python train.py --arch="preact_resnet" --model="masked spectrogram model" --input="log_mel" --win_length=512 --method="simmim" --mask_ratio=0.75 --loss="l1" --avg_pool_shortcut=true --widths=[80, 128, 240, 416] --lr=0.0043 --beta2=0.98 --gradient_centralization=true
Rows from block 4 of a small masked spectrogram model, named by matrix and row number. Rows with one number belong to one channel. Each number is 50 + 10 x the weight over its row's rms, rounded and kept within 0 to 99. All counts start at 0. After the name is the row's rms in percent of the matrix's.
After each channel's rows are labels from the 100 clips, of 14976, where the channel reaches its highest value: "strongest on" is what is common among them. Only what is clearly more common there than usual is listed. The data: synthetic speech, music and everyday sounds put through simulated rooms and audio effects.
# convs0: first 3x3 conv, stride 2 (model.blocks.4.convs.0.weight, 240x128x3x3, each kernel summed), inputs 0-127
# convs1: second 3x3 conv (model.blocks.4.convs.1.weight, 240x240x3x3, transposed, each kernel summed), outputs 0-79

convs0.153 099:05 52 60 32 48 69 55 47 45 50 56 60 32 57 52 50 42 71 74 52 60 54 39 59 56 43 51 47 54 43 38 48 46 63 43 68 50 66 56 64 44 48 56 43 49 60 43 54 62 50 55 56 72 32 46 66 52 51 53 50 62 55 60 55 45 25 55 47 54 68 35 51 49 51 56 49 44 54 20 49 57 52 47 48 57 40 45 41 44 53 60 50 40 49 46 50 55 68 55 49 53 64 50 34 53 41 42 51 49 48 58 48 60 56 49 49 58 63 54 47 42 55 70 47 47 48 43 48
convs1.153 125:62 49 54 46 51 11 90 30 48 55 52 62 53 52 74 59 41 43 49 56 68 49 48 51 50 56 54 60 52 32 49 58 55 53 46 51 47 55 49 49 42 47 59 55 39 58 53 44 58 61 58 64 58 50 49 53 47 53 46 54 37 49 61 53 47 58 40 54 32 45 62 54 53 55 54 48 52 52 60 55
strongest on: distortion

convs0.22 065:45 39 56 56 45 55 53 51 36 50 59 47 48 42 56 58 48 26 64 41 50 49 42 62 67 49 53 37 52 52 57 53 41 66 57 68 48 50 48 59 47 61 72 47 56 54 50 26 50 61 37 38 60 55 60 66 48 38 65 47 52 49 58 47 48 36 66 56 69 56 61 58 61 58 37 63 50 49 44 61 48 68 61 56 61 55 54 52 45 50 59 63 60 49 63 53 54 41 38 45 68 68 71 71 62 55 36 44 33 53 56 42 45 54 53 59 50 37 52 47 60 61 64 59 64 49 55 70
convs1.22 109:39 47 45 40 62 59 56 38 42 47 43 55 49 44 48 50 54 42 48 44 48 47 48 33 50 46 53 58 00 56 90 30 53 48 43 50 53 53 35 53 43 44 53 49 47 52 42 55 45 50 46 39 50 56 46 44 61 51 56 55 53 50 42 46 48 57 53 28 51 49 47 44 52 47 53 46 56 52 45 56
strongest on: band

convs0.154 118:52 54 54 53 52 75 49 40 50 40 50 61 42 52 54 57 52 44 87 49 58 66 41 56 52 45 65 50 51 46 44 46 53 81 52 86 54 49 42 50 49 56 51 48 53 68 46 41 48 66 42 50 99 52 45 50 51 57 56 52 55 53 63 49 50 42 51 58 56 59 48 59 49 51 54 45 60 49 52 46 51 52 46 46 67 52 41 53 43 50 49 48 52 43 63 52 52 53 52 49 61 52 43 46 45 58 50 45 49 49 41 50 45 58 51 56 45 63 40 45 48 51 83 61 51 56 56 49
convs1.154 096:57 50 43 48 69 55 50 32 50 53 48 59 51 47 68 46 48 52 57 50 58 44 64 43 50 46 45 50 49 59 54 70 47 51 45 50 46 58 35 51 60 50 56 52 62 62 47 46 49 58 61 65 48 54 40 52 41 50 60 49 46 64 68 62 32 64 49 66 46 65 35 51 30 45 56 49 65 53 54 52
strongest on: band; dry

convs0.7 111:39 52 43 38 48 30 43 45 53 48 53 50 58 41 33 48 47 39 12 48 47 52 46 50 46 55 48 46 48 46 53 50 51 30 46 14 62 64 44 54 41 51 46 51 40 31 48 49 47 57 45 51 05 45 42 44 51 44 46 46 39 46 39 53 40 54 51 52 49 51 52 48 42 52 49 59 44 51 46 47 52 48 54 58 41 39 56 54 52 39 51 58 22 56 46 55 54 57 38 55 48 46 45 46 55 51 53 48 45 57 54 46 44 50 46 48 49 41 47 34 46 78 20 34 47 53 53 49
convs1.7 094:62 54 50 45 53 01 62 59 51 36 51 72 55 66 53 59 62 32 56 53 50 59 45 54 54 46 52 55 42 62 50 57 59 49 42 48 59 52 60 56 48 52 52 52 51 23 57 44 43 60 51 61 52 50 49 55 59 53 45 47 53 51 55 42 46 55 46 47 37 43 54 46 53 64 52 59 54 38 58 57
strongest on: distortion; dry

convs0.99 116:46 54 57 53 43 59 60 55 60 49 60 37 51 48 65 61 39 73 72 35 48 47 60 39 59 53 72 53 46 50 50 56 46 68 56 75 55 46 42 45 54 34 46 36 46 61 52 30 58 53 58 62 77 66 57 70 44 48 42 53 63 51 63 56 53 50 49 53 39 57 07 44 55 51 37 59 52 53 43 44 38 63 40 44 56 53 57 43 51 50 55 47 48 50 55 59 46 44 56 40 55 60 51 45 41 52 42 61 50 55 62 49 54 62 53 54 53 55 59 58 49 45 68 62 66 49 52 51
convs1.99 095:62 37 64 54 50 49 46 69 66 41 58 52 60 58 57 43 40 50 62 58 69 53 77 60 38 77 62 54 59 67 35 40 47 45 26 48 57 50 42 51 59 81 45 51 47 44 40 51 56 53 47 61 54 65 52 55 50 44 41 51 53 84 49 51 49 47 54 33 39 52 39 39 62 54 51 51 49 54 40 48
strongest on: band; telephone band

convs0.76 143:23 38 40 43 52 12 38 47 46 50 47 44 52 54 47 48 50 38 42 51 49 46 51 46 50 52 56 48 49 54 48 50 51 15 36 38 56 69 62 53 56 49 46 46 45 43 44 42 47 40 57 53 24 46 54 38 54 48 53 52 53 48 38 44 51 50 47 41 43 42 32 47 43 47 51 41 44 40 37 44 47 48 44 52 46 45 45 48 58 33 49 42 09 63 50 50 40 54 44 54 18 57 43 46 38 46 49 50 48 51 54 55 52 53 56 41 47 40 46 40 51 67 38 46 43 35 39 51
convs1.76 098:56 46 50 44 48 12 73 55 41 48 46 58 53 50 39 44 43 05 48 45 45 52 42 53 44 54 50 53 41 52 47 54 52 49 48 46 50 55 47 56 49 46 52 49 40 19 52 47 51 52 56 54 50 48 56 43 44 48 38 47 56 48 44 43 52 49 42 53 31 49 50 46 54 55 54 49 50 49 53 50
strongest on: distortion; dry